From a checkpoint of a small image classifier: widths [40, 80, 160].
Rows from block 12, named by matrix and row number. Rows with one number belong to one channel. Each number is 128 + 32 x the weight over its row's rms, rounded and kept within 0 to 255. All counts start at 0. Numbers have three digits each. After the name is the row's rms in percent of the matrix's.
# convs0: expand pointwise conv (model.blocks.12.convs.0.weight, 480x160x1x1), inputs 0-79
# convs1: depthwise 3x3 conv (model.blocks.12.convs.1.weight, 480x1x3x3), a 3x3 kernel
# convs2: project pointwise conv (model.blocks.12.convs.2.weight, 160x480x1x1, transposed), outputs 0-79
convs0.73 100:094126104133064113134144114197138084118161104102126126193134152110167102104096099165133125145103098092121106130120094124120086102152135076149124127027114099096120128075143137140171134118150147126182115149177140111187189172182119171141146148
convs0.74 101:146074111145100123107153116157115141173137171093122117129087089081098127162117133123139134130121124214141113074131109151145115189130066146121162110182164143142150072127145043143160133105129095051115093115166122129128158114176142109146087120
convs0.75 101:136145150101142119130100078027113203142196088204146157146103108148142128156135122145135155099078139135145092140089118096116163172175106152157117130109120142147141137085134101110131089116130112192108109120111085154065080093187118086079195125
convs0.76 099:141099160103169125115128164151072110188145129081149122136092177153183072099109118114139116111111135100111118174120144135194161089094077149080192179084156172120137102138088203141186156128133132122099132108052129119106110190101189165155137120
convs0.77 099:062086183149124182153130103173157098199083169166116122142115124112195083156157097141073150119160097110120076144148153035114119162136130142101139156122102139145091156142165126062126189145125098156134202139151038148113149132104099142134135140
convs0.78 101:219112093147122143132142142137080162141170157097128151153136147116128156173099114095132080125117143161123129088135082185163126145119000098112175098144154161115112084118135096133189106129142128093132045094126082121081115147190121129186119097
convs0.79 099:135093164108131172123101112067159105121149135162139138111146116147197160107189133143114145098108130127110160082080156079157152060085188085087146149103127097091139099096071123086119133130117095120152108096089045086028151106161100126109169114
convs0.80 098:124152100093148081125086092137072141116141150156108151135083138103109128094091155149117168091157118164107144145081108121130195150119113120197096051148213128114086160129174094135108091146107145116119169133080150146131102090113152119148112155
convs0.81 100:121098107165081138116126089153129119135145084192120096169176084096128089115124104093127194153090128136136102138120100032122138050148114126151070134039125122125172129077097102132078127174129138145087161144109159146164083137078154164111122145
convs0.82 098:205164113109151115119112122120131174071132103128129177112120164103104138094107175100149189153168186175112134074083143173134133116099128104165100138118197124089138137133129137170140091091119175149108095108056220135147047145122146106119161059
convs0.83 100:193175149174128179119120159114161141120089125102144151138158162143103131078162204063170161145107171159112155112142125152159136116105129096156142128107139100128137124164122175192171171102122143126144125127102150114105076100165079082122115036
convs0.84 095:124174160090127100155147152168143110104125121108104137169055149128115092113127108115120121117175134117144101092074153111112092149115102123134133128051160151065111095178120143116184079099158123114125136117159200103089090126125131079152152134
convs0.85 095:137147088093124116069119098145103180096149091127150119082074068055110061117157123098123157089135151173074140124128133165170146095119087169126202111143166168090170110153080092136126090127180148121061107131062167100136125179107164151138129128
convs0.86 101:115111115107147125122088156116115109119189118119132153110108078133122092142118073168084122164201127108151119038125121130103062078133150099097131141116116162088101120103070102093096069160133122114143112143128138120125201164078154165093083178
convs0.87 100:127144173110129101171145174156135139178153155121081095143143133108162091133100070065095104134161116136125137131111135119166146132110061149086160115086156115117096128157175122138159137145135186093092179105138160107121112175089075167137130103
convs0.88 102:135119119111133131145117093176082125115052159119160172141095126164073127082078158122134113118152130123120129116169108172150151146135126136160096159158125075192119156104188109162113150195070162087107107149089102129165133133107173176131086134
convs0.89 099:140155143139182171173089188073144133085168125125158110135150087167128108140085100129108121179190142128152060052190104150090115111145108121097140183141095164118110188118094152125113112100115078111099073141153162172098114168087160066141130131
convs0.90 099:089142132109125149143112167111098184105126120081127196138084111164116063125132146174121112141192150084129153042159108154138077117147149085176150183124092144134108112107132104114149107131143134129123073164086126140100147125120166175076065093
convs0.91 098:128154086144126151120179136145126094123148148112130086086130151111173129111097113100103116145115200152089191130174066132174127109097143113096110177070105074059156103108106116129093172078183117099111106111128165118109118185104119146175143168
convs0.92 101:155146152061116178147055131114150098127173117161152118117173126131154093168132114142119156129101067119100152132137094134177170037114146089124162135080110072113110168138148180145138128177097170161178150131127090056097130142175062109134137117
convs0.93 102:111133112127150124151111114095085176139136019124119147080018074154114059098147127076123126126092201104093117160094140156196152137118123151146096145141101132138175133084105106110202132110120134119085143113061113152122123123127099169103125116
convs0.94 098:116146121139148147112092129109103117058102162115121103124181128122141109086113106093115126142184100159099128052194087148124163100123129115105141164145067070133147197102167126122095184164158139138154101147126114172170176252104094118155091124
convs0.95 100:113034124142121090133156132147124112170123140189110130118172092118136214162144108157133122099151097099118116173081109062095129137117123176145132087220128112155156121109132088120032132127130078120080101095128120145119164067108152172083121159
convs0.96 099:147115164120090136128157124142150067140116222109099132181190166102111163111179155114185157122175144134104146112132061144164089136092089155156156107128128141112124125129122112134124076088192059136123092072110179124082140128127096093186145139
convs0.97 101:107108142115110123141075100091100110124071134093085139143138131208115153102188138153197098122129099084119096105139130090135127126092131109152127131144106087175157073021161132039139115131175100160123116111104078174121165124149101149087177072
convs0.98 098:132091124143117175168132120166113054173110122132091114109133098120152141112114085125065110132096171121076132152122136076140102151081133147125073143099168098108167131080110135099122109102073058135094132113119098141153114090123113182136150158
convs0.99 100:132120147157147151136151130110151132128190161181129075121148097104133165143129107159095117142149105100146081104138108142087110120158119176117176104128152192111098176140084120142092103117128034144142108118200101151106143111068172065165102179
convs0.100 101:118174117118100127145145175164162161104176088161184090143133137123094140147109116175124078140113148103180166150110165162086044130147160119127129151092142171084106132142096204146125064140088113150135120184160127089155055103158192168084145096
convs0.101 100:153119079071148056153112121146115125174138153131118128104076123141153118144148087111135184078131089159117083167105122067146205163127088121144141081148178125134090144107160108136105166110165114134066164104124124148077115090112142078168181164
convs0.102 101:115127103153194178148123133097099064105080124122102130204166146146091147091166143126121072177138138063029130126161141173076103164112108129132122144127126163116188175141123196171117111116106075106129131131090161143141133185119161148131117135
convs0.103 102:074141125123130122101108165109118183101135139136162185137114096175150068127117129182142119114150125123172115091146077148152107167148146060136142144135130118133109149058150079095119052143138127153093096172119117178077137148166145148111116133
convs0.105 102:161124106102128113124146152127071147119169112100156180124081172153148134128092137158168086112109150106148081175157095161117110124136113117121151131140105090135149120119108165156142110102148151129114047125156157102113133161162200150114126139
convs0.106 097:139110110108178128119115149144072100110108104150131066083090146162098105093155141094168123152097136093112093192106199101071151194096113177111118081131159129143125145116127161091132156129126059086089177090114177156123116120133133160134163108
convs0.107 101:128151127142122150123117069117213086097025099117160123139148125134104185113142156171176145097162109147099117119163087086157132083173193134165113124106137071108130130140121151141097081110091085187146101167120097141081113087121174033129151126
convs0.108 100:146186137179076085093136116105106186082134123147146129103137115120155150123084108168137105145108116169173111093154138134135182127144178173136113142172170118169127147109112111128106101119053171191165083227121131119163125103129175114186122091
convs0.109 101:047144121192073124076184097155148154091092144109136190172103173096122162050117150180147119064128135177112146121147126143146087103197165107147159158147126120100145107173124079167116062108142128116133121134138145106135127128183202145112102136
convs0.110 099:141031075112134066148096122123116070144133093194127124158065121115206116093114124137123117076113059135122126198106145045124185113119138132093075084147135087148164057124146137113133150116108137123098116025114125124145145145114141145088138120
convs0.112 100:143170149163043091063181109152128127070114113128153127119155138119089156061117162099157164140116144095122061089151119158138152098140172135142097117165136115164128170130104110165107135125119167128146099182142139084147155115113160111184114106
convs0.113 093:096145118137106071064140099182160105068114109145146121102112143146077122104096142183116142097129133123116091159100157105081127136167174120183084098159190139122116201161127159133069076118089134176129156194139120101200128053119186151116120148
convs0.115 097:141136134160154048092193123147068138131096137121093182138113184184154131097147116104123069100149161074137105137114189097119090169092132117119107199138103157151136113125103163110163136113143169114128135083134151163156128186120130127115154103
convs0.116 100:135165124132138064108171153141152194105148110156102115111138153104135172113118167126140131146131221163155155081061132157094145122091097128165121135145186161072119073159116144140133104111163148109083112090106155132139079117122148148090119090
convs0.117 099:099127163140140173110091150065173138128104129156168093143113109124187100128157135168155097115103111133126165167176101149179137123140145136100164171103028122141191114125112142111153119151154090180129129149119060156106131163174056078122119137
convs0.118 099:169213149122147155112079107112134136117148073117129131112109149152103047142111116100136176148144143148073166134233107122197126095153127150091117159041114097109129131159106135127146136122152160188171151159100167092113094183146075107145148136
convs0.119 101:174172113114097088105163171162158127079160136106142100109148118069140154161117090144129123156106196159167124097084152120103092144128189154149093079154177134092100113116074123141100086122130111121136104163200178088125134096108169139169126155
convs0.120 099:161090153108150115140074084087132133061171114167161126133100130085134159114145158154127127082115114213104177063086146146181117106175131142099161083134119097070144092156147077116161094136119170072153108097103140101107117160166111077131150135
convs0.121 102:083124140168110137120143044163117146139125153115133187106081120141093113099110141145127194055143159166114073149169121123159114109141151125107092173175142072115127144129165066140111127101116137094067139102131134149131094091133158168094121135
convs0.122 105:118172093109170111091134168139109151086115100064147124094108138112122122095100099064130116144089206150134120171113198136125130132126124117117154087102102106121125098196106190112171168124139170092128152112132206106120073189153100111132175109
convs0.123 102:137130070150117111125142183092121171093181116096120140111159124112124167112131134097167179136139184186126115117099143152104157132119143166162154102205160096131145128098115113177131147123148145086068076099056245123181098122092142144116152071
convs0.124 100:150111073102103098120152177180149123123210111126141097170132154089100136164118117177151058175156121155160173096072139139094093144171111099175123112099141133093093121120127139164103069173108103118172131196166170093162115103146145163097083177
convs0.125 097:100148100123151064125124138167161072136140116156125104127133154118115129110060098192097124104151114104133116165088154096055127110155155094120075120122147135090106207144154147140038052114105104148110192160151136116162127129085177161086146192
convs0.126 099:082100112129115117173122108111133108173067175111040141165153148207132156129183141152150094147163069103127138113143099097125138158124135124184126122170120082192169095000184100069111115117135088152141117121111079171102161107136100138104134098
convs0.127 099:140168145080110065115107151114097139163173113129106167154091142118059097112104136118122153157162120096142098088103138150134189124113088137166099146163131171160127118126117095157084070160064160163145116174092158100109168150106131107171107125
convs0.128 100:054157136106124147174094189029121153187161093082130164122065138163107091096143150155153123135148110121173107109116135170158157095166113111088099153137161152104139072129096148116114091113107163159138139148084171169100176149101146146088131164
convs0.129 100:130192128104078157187149199059152181134162155100088166164123172115174153132141176155158118134185093152151162121139115181154153132182109191138157130139177116154113081179127138146126128122166145146154117171115140071069187127159120175093137101
convs0.130 099:084108166127131106105123083139132145108105166124095184100105167137141106081141156150159160075193120143086114098142095124104114161125133118163059111104122084106109155120187013097102145136201117118123150099132120153097176124150115152115101138
convs0.131 099:189111093079098182174091123119132105191145168110062147150136151122099137174152111083103134144157068139146121103178076111176148059119118081135145099097147069137040117146173087155113121160147164133156114105131139080099106141144056075146126131
convs0.132 101:104109126109143131132112153086150120180135139133180130171110120077176135145124095124103131076139044162150052159121106121074159146125071137098159146169132136125153099183115128167111088156157085146100117075191120140115140170106128070141123187
convs0.133 097:118158152152132155097150100120113122074141084121092167126158182140171120151185160187160139166137142127121110138117129135106072136160138129141146114084088152107123146085122166077188080112202127185168120202102134123143118173193099142091210105
convs0.135 097:049086193138140166120135127101142145115121139174118163174166139124157160117136135208146117151105136101165144106078125105023081161125127060148101125102064120112113151119130105091130100181153099103131117096177116140107125129180106140061120152
convs0.136 102:138049143109114125142121138109179117187147129194144126167157130141108177161170119162111115132109041095167129144101160113056109133168114112135123084135106146135104123121162133132137065152060105125120132115156071121147087055133120072084168128
convs0.137 101:129107118144149139158132141111092108181106172140070169145145144156144200107130110080120151154130155109147099122165111114134155078098131096121099153131125106130120096129109106118101202111163104096098116010125160127034100131097116066134155136
convs0.138 100:084126150158131095149164130131097141135126155137072141186142100143092100167130097165132111199175104080179079088119159148000075173146131183104138128143051219178101159108110120090115128112118085144130131166156144182175135118105142141119119141
convs0.139 099:141148125120166125131172124190113120120035172094136088113128210109125158115095141116124107135155111167133152126155152163088127162127118131105113125148142129146078121174200176140147169158132171121160190135144130112187136163127123138119100120
convs0.140 099:179137136196110106133126175141102126143138120153172061067161129121102125129061122091143154182096158171159120127099088138127171105107117126090096125181160137156118215125130150124065126137072133120133133172166141128142129114121144189116099134
convs0.141 101:104101077094174146113071074119077128118081072123160154099012135104119092101128126159127104039107114137080104211155118122175162114138084110118145112125169107106126146146110125135127085150153087124068130098070112173092103118128199114130128161
convs0.142 100:109119083139123071123141136128142126092068091094141155174111117154125149137148116129158083146155112147161122109121156152122108213181147184222098119192102144154144113087127126104155114134114106101141104211133121157170168117103156130145111101
convs0.143 098:133157157128178163087117148126136122072072105087154101047148134157179157131103140111154141109074187173073123178158130110170166136109175122104114088112087060132128144139102195123161169115138160152113149126101089141118096118129088077175146112
convs0.144 097:116105134064195131151109139093092144133138109109124161100078117173148089120120102124120129076183154136109166119107154082183140108141129119122015165094179114081093114108099121115097111142125154127102135127072105136055126114052167104081098186
convs0.145 102:143193137047132128082109143137161131081150120076153121107116123077120099116115084162096123114152166123131108105103162140119094112102158096122101147140165147008133128140072169111152061110147137148105100156130130078125127134117154102162168156
convs0.146 103:145134140124198163154153120151131121150064162130108142157151162143111121137120143127143118125165108117102194126157083162149139119126046081156170138084145132138096135167190165219134172241136146114144145107114133124120122148133099101094000148
convs0.147 099:100155171156176136165108139070156148126109131104091148157109168162140153125177188190184109138124148130130224113107111179147119171112125136139104145139164145101150066109148148089154106123149107160138136131060143167045112117159102129087132145
convs0.148 102:094087119155190150099096161088127135064101148105159130109092112126134074143136160148182122140191111144132124084160084158142154178101139084110154114186117103138129143133148131125109141147167115140091062160060126198081171153123144123127105145
convs0.149 100:093129145084138122125093100119117116110111121067092162140104139172144117071159128127159106073149136095058125137120131113174095134103144133128167141073083089109160104082136151051186126091168143165110142103084113143100155173139090131114202100
convs1.73 110:118111146158113160050142126
convs1.74 099:123084128135166139155121058
convs1.75 096:085116173124088095175117117
convs1.76 094:090131101079144108138185152
convs1.77 113:160138089146111066118139085
convs1.78 094:136176147130120131085097068
convs1.79 090:123142168141048122137137104
convs1.80 102:070140145168137112166083133
convs1.81 084:118112128136086157175065134
convs1.82 092:155051144143134100098143122
convs1.83 099:111094175093133154103091168
convs1.84 106:202148135169117098146114135
convs1.85 092:142117111127089168057140146
convs1.86 093:071113134121112164122105187
convs1.87 097:129153078130176095093155100
convs1.88 094:154080065128145142128161155
convs1.89 102:137153167140108116083073092
convs1.90 092:069134164117115152120073148
convs1.91 096:115106152069135104178098149
convs1.92 093:077085116103138155109129181
convs1.93 103:109106107101148103076101076
convs1.94 104:080083095160147154142108095
convs1.95 099:104120081091139107071096115
convs1.96 090:076085112149126127169170105
convs1.97 082:110094116128169118077088087
convs1.98 096:164128112126135075075084124
convs1.99 088:167159155122112122113096061
convs1.100 103:168115147099127076110087168
convs1.101 106:131071156104102117137169083
convs1.102 098:081190144087151115125149121
convs1.103 097:071124160139101108166137081
convs1.105 091:099094092128167108167142175
convs1.106 114:052113128114124170093123130
convs1.107 107:151081107140115144063158147
convs1.108 104:091102101112127124077129068
convs1.109 091:086132139108166080123147076
convs1.110 096:151078124149074151133096163
convs1.112 099:077122077142163146102130088
convs1.113 093:128108149139108064103116183
convs1.115 113:105138098143092185162090108
convs1.116 088:147107165124103175069153136
convs1.117 105:089057110135147136094131154
convs1.118 098:116155152099146160069086108
convs1.119 095:084116103096162107089122079
convs1.120 109:148064167144087101150121133
convs1.121 104:121151133150143087118086062
convs1.122 104:121127162129176153161150187
convs1.123 091:149158071154119132170084142
convs1.124 109:175094111086140122138077160
convs1.125 107:077163123132086121127154075
convs1.126 094:078128086124150144090111078
convs1.127 103:092128148172122114191113094
convs1.128 093:119129153181153091079120093
convs1.129 101:120164064071149132138132126
convs1.130 095:162122120072104163160166103
convs1.131 119:134137085091074087146103147
convs1.132 093:169126108128078097172144088
convs1.133 090:076162094154127105118094168
convs1.135 103:055153158089126105137134141
convs1.136 104:155087134102131106157093188
convs1.137 084:091140147158140076109084164
convs1.138 090:103145096120144084148180084
convs1.139 097:094090133091138158108123190
convs1.140 112:109100110082130092086080114
convs1.141 098:155100163131115108150055126
convs1.142 084:154166089090083118166131153
convs1.143 087:115105131110117188103101184
convs1.144 095:162068130122136146135145067
convs1.145 086:097136103118181103110114068
convs1.146 105:085106111121158108077123076
convs1.147 097:112100127124087175070157125
convs1.148 105:158130101136154156064092154
convs1.149 112:149144129151210146130158127
convs2.73 101:145139149122071109117131119206169128073163181119133138163113170110115100054096169124093100112132108055125140118158132146092099160148126112156174149107120130144114158159163089118130199083116133125119157123180122119187111097161114133229103072
convs2.74 101:121200103147159133133136133081179107072089052132173139076140154124134138095128149137128129137139122163149123153124157135134129108191197177138070088119128066086120154162102184108124089082069198221131135171114137109173122150086109099086170099
convs2.75 092:087128084124221131152080136066121191106140073127161155092071102187159105143130137139120108121103154127112118162135158053095169179190148085178108111137109098109127118142092146070152109092145117121102152098137112192123135119162119126119172121
convs2.76 082:068104128122122125183066178097134124139100131076158160116108101167097091082141141141168097145089131079163096120088088214106163157060178116102123175169132101177119118074164179094121073153074168162161081161086097119106217109138123192114133138
convs2.77 076:122121196083123152133081111135101174138104174113172160140127095148093100130137177141115138084092156045133079132127121189159115104093094051149095161164106112170155103116148159137160078177074177154175125155077058123118186092202106182133116115
convs2.78 114:174196070158095095083176151196198069086142131134152101091172169119096123112112116127109093104130101106094070113128182169158086104122133119102117108154191155116128139194113183157095115112070195172170143167124147056148091124114124130148123092
convs2.79 089:114136120089145150156080149096163096129129112109170124061120100168168153152172128138082122166131173192109147084139139072122138087133192102083121121123121089067104134131058149077125051123129105111155109093141091098091131124137114138114180124
convs2.80 081:165214087136150131114131169130178109090130109073120122092167170103149107119091167124134116158177107121145143129129099162080131125094125090137121088096147102118098156174128137154080118122113185154129150183135158086158137152128096108128124140
convs2.81 086:132066146157109112097132111170141098161110138142124129152109118100074079144098113078090112136156150113146140136158119067101108135118114165098174159057084133114159089163090139156081168164121060064080155118150103137154107131063161175095089129
convs2.82 087:146087157101169124118125096182141162123127162178119155137094151073140104057121148170104143120185125107160134098116148079077104158155139101160094137090113106082078146163132085127140175187162079102114167074146126141116081121106134111116064124
convs2.83 097:131142118130104102121152091164143112114073114083168151150102144098114143091131165115094077105147120121123091120154164150148072117151144164146098120108070109112139066222103189147205126148119147125156086078130120059157120173112154085141135091
convs2.84 091:142131124132116115116173080176133124060130130188135112133116217134148168123135159142131089068115104115099102118129128124110111150160123164143107148097169110118129111164128088154162179150129136121182197125109103095157125093200092122153090093
convs2.85 063:141169125191189113141182122110105159135128110151093084128151121111095125139124108161107138175161163164092101170150137145089161164152066188116110115170196190130086119123125103139085153188135083116137095114149146170143130123115164159076070123
convs2.86 109:081158168164145075104168123179091153092085129113078161139121179140081116082098098132160105152158126107126078127163148149082110193134160183169149130176071148146110142134145101100125160128153107113123142159136149161126142156075162146087113080
convs2.87 104:107077149104096134093107071136120139134088136109157180179120072103086140105180157176176165073116136061108086119140145130124127119127140083150105161188088154203180144051141124125121082095141121168141083165099081139168141094184133110158136159
convs2.88 111:086142119168150168102141135098135127155101125157129093063117123111128144150149170129109114170143133185169182139084098086083147129103100088094160088120177147105087109196104138138088102173132083092142157115159134100098158128131150140048112184
convs2.89 103:126081199102159199111092147161125108159141190170141104126122142111167159163104141163093108085119107145131199120082108113112113101082089082076163100104126127110098103158147147155121094186095106055110177084150112142116095126125122141093032124
convs2.90 100:145161146099136126151138179131135140070118128133114113088150132110141129181078095144121104177152149125157124139136168126071112168164199118160141082101105141068116203145112125086078124084124106122065146153183164152156089150075172097151166134
convs2.91 088:156149127071123142128107127099143158111158132182175095091134087124136181189120172108103167154127136184188155143138112084093144133188111098157099130096086111073085160124095086114102110134206112101116113123190140164097148140112192134139161112
convs2.92 115:158148080140075106147156150104137126108111124088096158133218140172107142148167120060169141137107084113125127158113114108209164087135130109211085068185077102194111111073174126132105187124203138145118085123137133110089132106141080112124154135
convs2.93 104:179148104131082133149163123171164124072144161180119042089195161147125183121152152099172113110136082086128119168160093137111117138136140170141114123105190099147103206107171090141072147081119122150167165159150110140160104099160126115175104114
convs2.94 091:125115158087085153114171132171122136128094177132137081139145131110074138139163174132184104093095110094172197172109079148125136170131094110122155116119116157158135107124149155182113129153151098064135137147139097130053153081112164157131067127
convs2.95 119:158202111119103137120094152131161132089135085100161136132147147143123112093119165087126132127129115152116133117205119175164127101172154173141139141069088089116138168183143145108161159120114195165179126184117123079097149171154089132164177066
convs2.96 081:167154069114054117124137112211158141093102158135129119106124152091086151083130161167142105093120133073118094152085138174119075144142126083224104087145197153117115158104107160155136085094123128138164146150135116104169130092168125119177169152
convs2.97 121:159138214169125158101132108196154127085139096149169134113116156048156112140069146129066115075085166150119117112115143131118084107098107148082144147095149116089113131194077157158150095157053175117155185125149146081181085129136128171113057090
convs2.98 095:135144090163130187125168166158132155113119103115132093106155130177106157153122077075119097145094182099129085153127112107135090153117118129162168065128193139125067128168092147177135114125157114074129156114150175132142089089121090125113096106
convs2.99 085:124090131116199168151106134088130126150111183175078115121137148151173164158138106175131096150160114113164167092098128107107140129133153108088103127131169137123066093115148166133065077195126090114150158071177121169106135113156132127063084123
convs2.100 100:145125160135061107125116092185178066067158150166143122095159150088096086146090170133095139079112126143099099110124160131154089123075123129080143140150162132158150165160132089126116163095060163137148160096112090107143132064116127157191103064
convs2.101 093:147217091111115107125100178145167182073128097168163069103162121103149142150087110076108158098141105175149126165120135137112173129141127119163093068062127102104094182178119147122114151100111173151094149169213154105131102166118139115158139121
convs2.102 103:106107112150135156142091117054099160124143070122166167105096083141089110204158161119089192150094176199115144099115101096158152084118120124137113084134179103099144077147055099126143127136142134093117093099068139136141098093090122147087147110
convs2.103 108:107157115123121138160136149089154132059122100089145177110116116133206099170095070110074117130141194133099084122147204095093112145136161087123116126096104111091145156153104156064149143095132137128062127099143157119162065145104125128164221088
convs2.105 090:058140143087085126089046117138148054107104126145179087091096118136055113087141171103104159115111125157132201126141094099108147112108130081057176150066122133138138156138147111100118117122102118120175169129112089098114175157136148155146168202
convs2.106 084:187149109143103122132131147120181072163136173109093130121149180108152170110126089116100167153144079159146101084123114146165136058097115113106100208144121155107140116134102091154083131103131121142106131164188172112117090198156078040154176124
convs2.107 097:152199092155073143094113128127171105074087118162143117097178101110091146134118186142108171130138089157103155124173091176135152089163139137123126130127126122137145209156117153111061118117110155214194144239135116096147149152140109124124124102
convs2.108 110:127064098096138157106103117121145101146124135142135100111109109106149132160117123118081080150151116135112187160102149079096074118107147114093145093061085128041102098149104101079115168123138069094094149033130099147151114132096144167089126154
convs2.109 084:082108103117158151202066143030076149109177094126131150115126075154155100175163112126060160160143133166126125104134131098122163116165155144122104104142115098127099189095105105051137143149139120145135101119088144143153176146082091176126152106
convs2.110 094:113114081117165151141160118079070177139051134120102144134059113168160137109154128081157110118160095136148087126162072084120153179121132126169133112165102062150122088113146099108152185093142092108092072096124143176112125138142166048111155151
convs2.112 094:129085087104151141147085129071125116137143124160113118136117130137170152156129131104092065161155092140135217146085119097089123144164165120102165092097086117042103116106128091062118132143133096134084155039114107165166133164106122152067138118
convs2.113 076:108149134147095141110146159157138131119159121112151176151120121117004056129124166174130131143101163127138100136131215168114115146114124154133154142190147129139196110169094134160193193095034182105116142185126120099132105071143121142133101082
convs2.115 092:100190115193106103169137173105153109119137113070082147165184181147108135150160053077162167194162104169157125074148125138148146110118132162129143120102161126120089122147103109143139195131134169141147107148120231105131116156097082138102128087
convs2.116 108:101093088115181119100148109176122140131103123137134131148078202118082107059149173136126101122158116096137135091111165146108076187074109120132097181121118149092084061161173102130171169165170138093152168069123149152133109175146134144084076121
convs2.117 089:173159067095076145131128108132109157104132137139132125100161099063117135146094161069099143099103063157127155164131116104149166079173132081245098079156124081180109136119106128169087126163136140165130146180144121065153123084163117103141130147
convs2.118 125:102127200186103106148143121129137101146158142144125144108136147101141147127123094157093130129091109162217082103102108110121138101114066132032179137201154186159136127181134092159131116130074112103097118097194120103116129103121164113136106100
convs2.119 109:076122153181136189133106100114088178149134097130134153180101117170117111120156135101151122116095119114116154136168117134134135163145134186098206160100086115189126124089147137117200147133120144155139153122070088170127115123165092170095104089
convs2.120 082:141173108112148143100092141088131100088143095113177100117132118139153167131137122071096136137157125238117198123158123105178147071146124135117159103055083091054134118190077108108132154116184151127162146122088154107149105160111047088125161132
convs2.121 102:129155105170195097127138155115052216125121087078141148103106116203148115140119070075139084118087174108122090164152139125125154203139114128178136145176116161152131115124107163119185127143128169129080127144155134204135118138129106123139164120
convs2.122 107:121104168140131170136080061142126110103152134204094112133146156077155133175077121203047136131139088143121150114124127078089129109140150160092118115076187105119094175162119069118104128183101133151167193131145090089180170122147124191094070134
convs2.123 109:068106106128160101052114129148119159120096126111168119157080111091098095120098181110136123092130120091154107143113154147052131174032108106125126159149082164129131069187107130146132196140123113089091114077172120145163165133104170145116092136
convs2.124 109:153139105163088113093143125193167048118134142118102146163142157106090091116101101125122137117137122112084081099159203149183095116102123105096129121144173170151206124161114134156132149059069195185134147114106127095137060094127107112198124100
convs2.125 113:124131098150107129082165087202182079108104148142145151142131131082139084086101139185072130057137125092111067144098167110096067110092134075148100147159150171138127158177095179161142128128102126162153158138169091061157114093122151126153121138
convs2.126 102:187148182171090158119135110188179116064131109155177114105142160073157126139063146121076110091075165137096124142167147141130079112116125161093122125071159096094126156189065142135140128111049167136160177134155136078202081116141113179143091080
convs2.127 101:131141059092099187101131183098136134117109102103135133145141109147182111101124082099156106126142095131107193126204109161169120101177128102146220098106064086140131103152131162130157113135156161151136130176115115093153124170144074090159142111
convs2.128 092:220127132141169182102159144168090119118130180150131082128144107089157165136116171085112114127121105115160168094151120150112112121120136096111174124139140159140147144131080146208111132136121134070092153160156123149118091145088163124164086121
convs2.129 099:129034108127164160111131153115102122172124164178126106155109110147111114152065123126103091110148111056132163173072121109105102161084096064115134119111092150129125109127137141139100133152118096091091156069145088176170119101145143174084059155
convs2.130 103:037078128123144092157069122091122131162143088133120153153064100126138090128167106136099103147128158113128158134101160090086153169164156141108155166105091161104128083070124085053162164132154098126101131088094110192130120153142120160087146132
convs2.131 101:192145127155131153176133155101177068117108084093104144128229133157131128177155077099129116127109103111086142120110123130181105074129098113154141061181155115135106147144140174143138084114115173159120118134158151082169092112122036148120152105
convs2.132 088:134108187093108086153116117145115132147111147153161136102113094160094117117175139149153117102105121083176067168109092084094110164081092137094172152158136127131143118105151103123098140095116090098093128129121081152090155104137156108130170160
convs2.133 079:177188160122142101186135164104118135133143109116122094074187148149098192197104095116149152125130094169143114157112124132138194137135105154114101150131131131106091196129157143121028128149095120147083122183153177161149105133059129078155138110
convs2.135 077:151129079139161129073124113135110117109121124151133137123130184135131159175123092083091133148168048207114158133189153078145169160191129144130146108133068122150077114156139123146091193176188142135132153132152167146105064178116155110100124075
convs2.136 109:118076117135149093122149129134134116175144104142159103136116101073071129129155130110120150181152180156123128097105101106119137079142057140130150120094151129089114078130058134199121117163167062061122095095120157120102143143036177125076112187
convs2.137 093:146168198121135093141165173130206086063148138122112178142157210139212195130114103151120108124131087136136141088106111166130092120137094118092139148115137142103104159161166111138141099092151154163118123134162151114169087125148101073171138090
convs2.138 103:134137106107130125107149179114123112154053100104170113102153088162100176103162102052131098141098144169125087133161148096157130143151116125132111129159095094148111093114109177144164203149147133084147097119164143149113095151126074094147130123
convs2.139 114:115092110088183123091129126134125149121109157137161142134077120075131118158076115178122081087093140116201122156069214128086125175091141101114073172148120113134144082116097109161109133170081148124102143148157124166167153116147188147125083153
convs2.140 117:137107136068135186186116084094161096113132114117124148156134149146171172141196139140105130069136122123080145114118148096132103100101149118144071153095155077066128130123119110084138110106162109138113135096099121111162121115188093101149163162
convs2.141 078:151100128096120130059147092159102109150086156141175111119085106168081163126152131100155101088129097114104063128125125082149119165109057117101177150181137146147106069145153116146097155087177072111094121081094087160069098096168184089129145184
convs2.142 089:139162108069099084104098124124189113145122119105137140172138160152150101091187116118187166074133104087098128132128133162191155116122091097153142140118159139133171136070168137133150075091171159218137130169103120128128147141194099081163165156
convs2.143 107:185133095085140184132081097102083109115132142158157101089145106112123066163108117101088152117070090126117115166154177095142191124126181152114107138117070056166128198117145146135117194194093183158144198176138098106151151144151079137156152109
convs2.144 080:120215154152072148089118162148185152097111171112131134135141175108156128146108155086126117120158059150118155080169079189152133144134085096141163146068104140117141156165130119128114134098129165134129166166161140127123135173154098121179124040
convs2.145 111:136143117129126146134142154135109157164101140113121070091157116211103155139169125039193121151113103124103145205210037131154160175138064147136182123122112110189121162075193144139113142129133122126144155166118105177094144120116104118134119116
convs2.146 115:161128144088086149146089067130144119112163118155161127085134114148128128149148159128088139081091138097066133131142106096158124124124086113130153132103167109123160164108109118091141115063107127167171128139105044114130138077210102158157175113
convs2.147 090:089112093129144154139104096119126099116079097131126136144108211104156160084152139145132118121138104140090146115111159128143113131116184202115036147117156097078074123136168102113155123155156145149174174105103128143201159183133089127077100106
convs2.148 102:128167105123116144118097116117119127093124040090171164137112108128125072116094107111108159058114171141039111119168129160196108112135084145128142106092134149126171125189070165121185060092092195163148090138092136099157130156149092158158154095
convs2.149 096:122106205138111178211113102109115115132170159174093097123177122100171173173142116154067148103159087174174171099099062091084168089081126144087081128124168122130096167120119079116078147172128103105136167118119094108122142090159144143113097196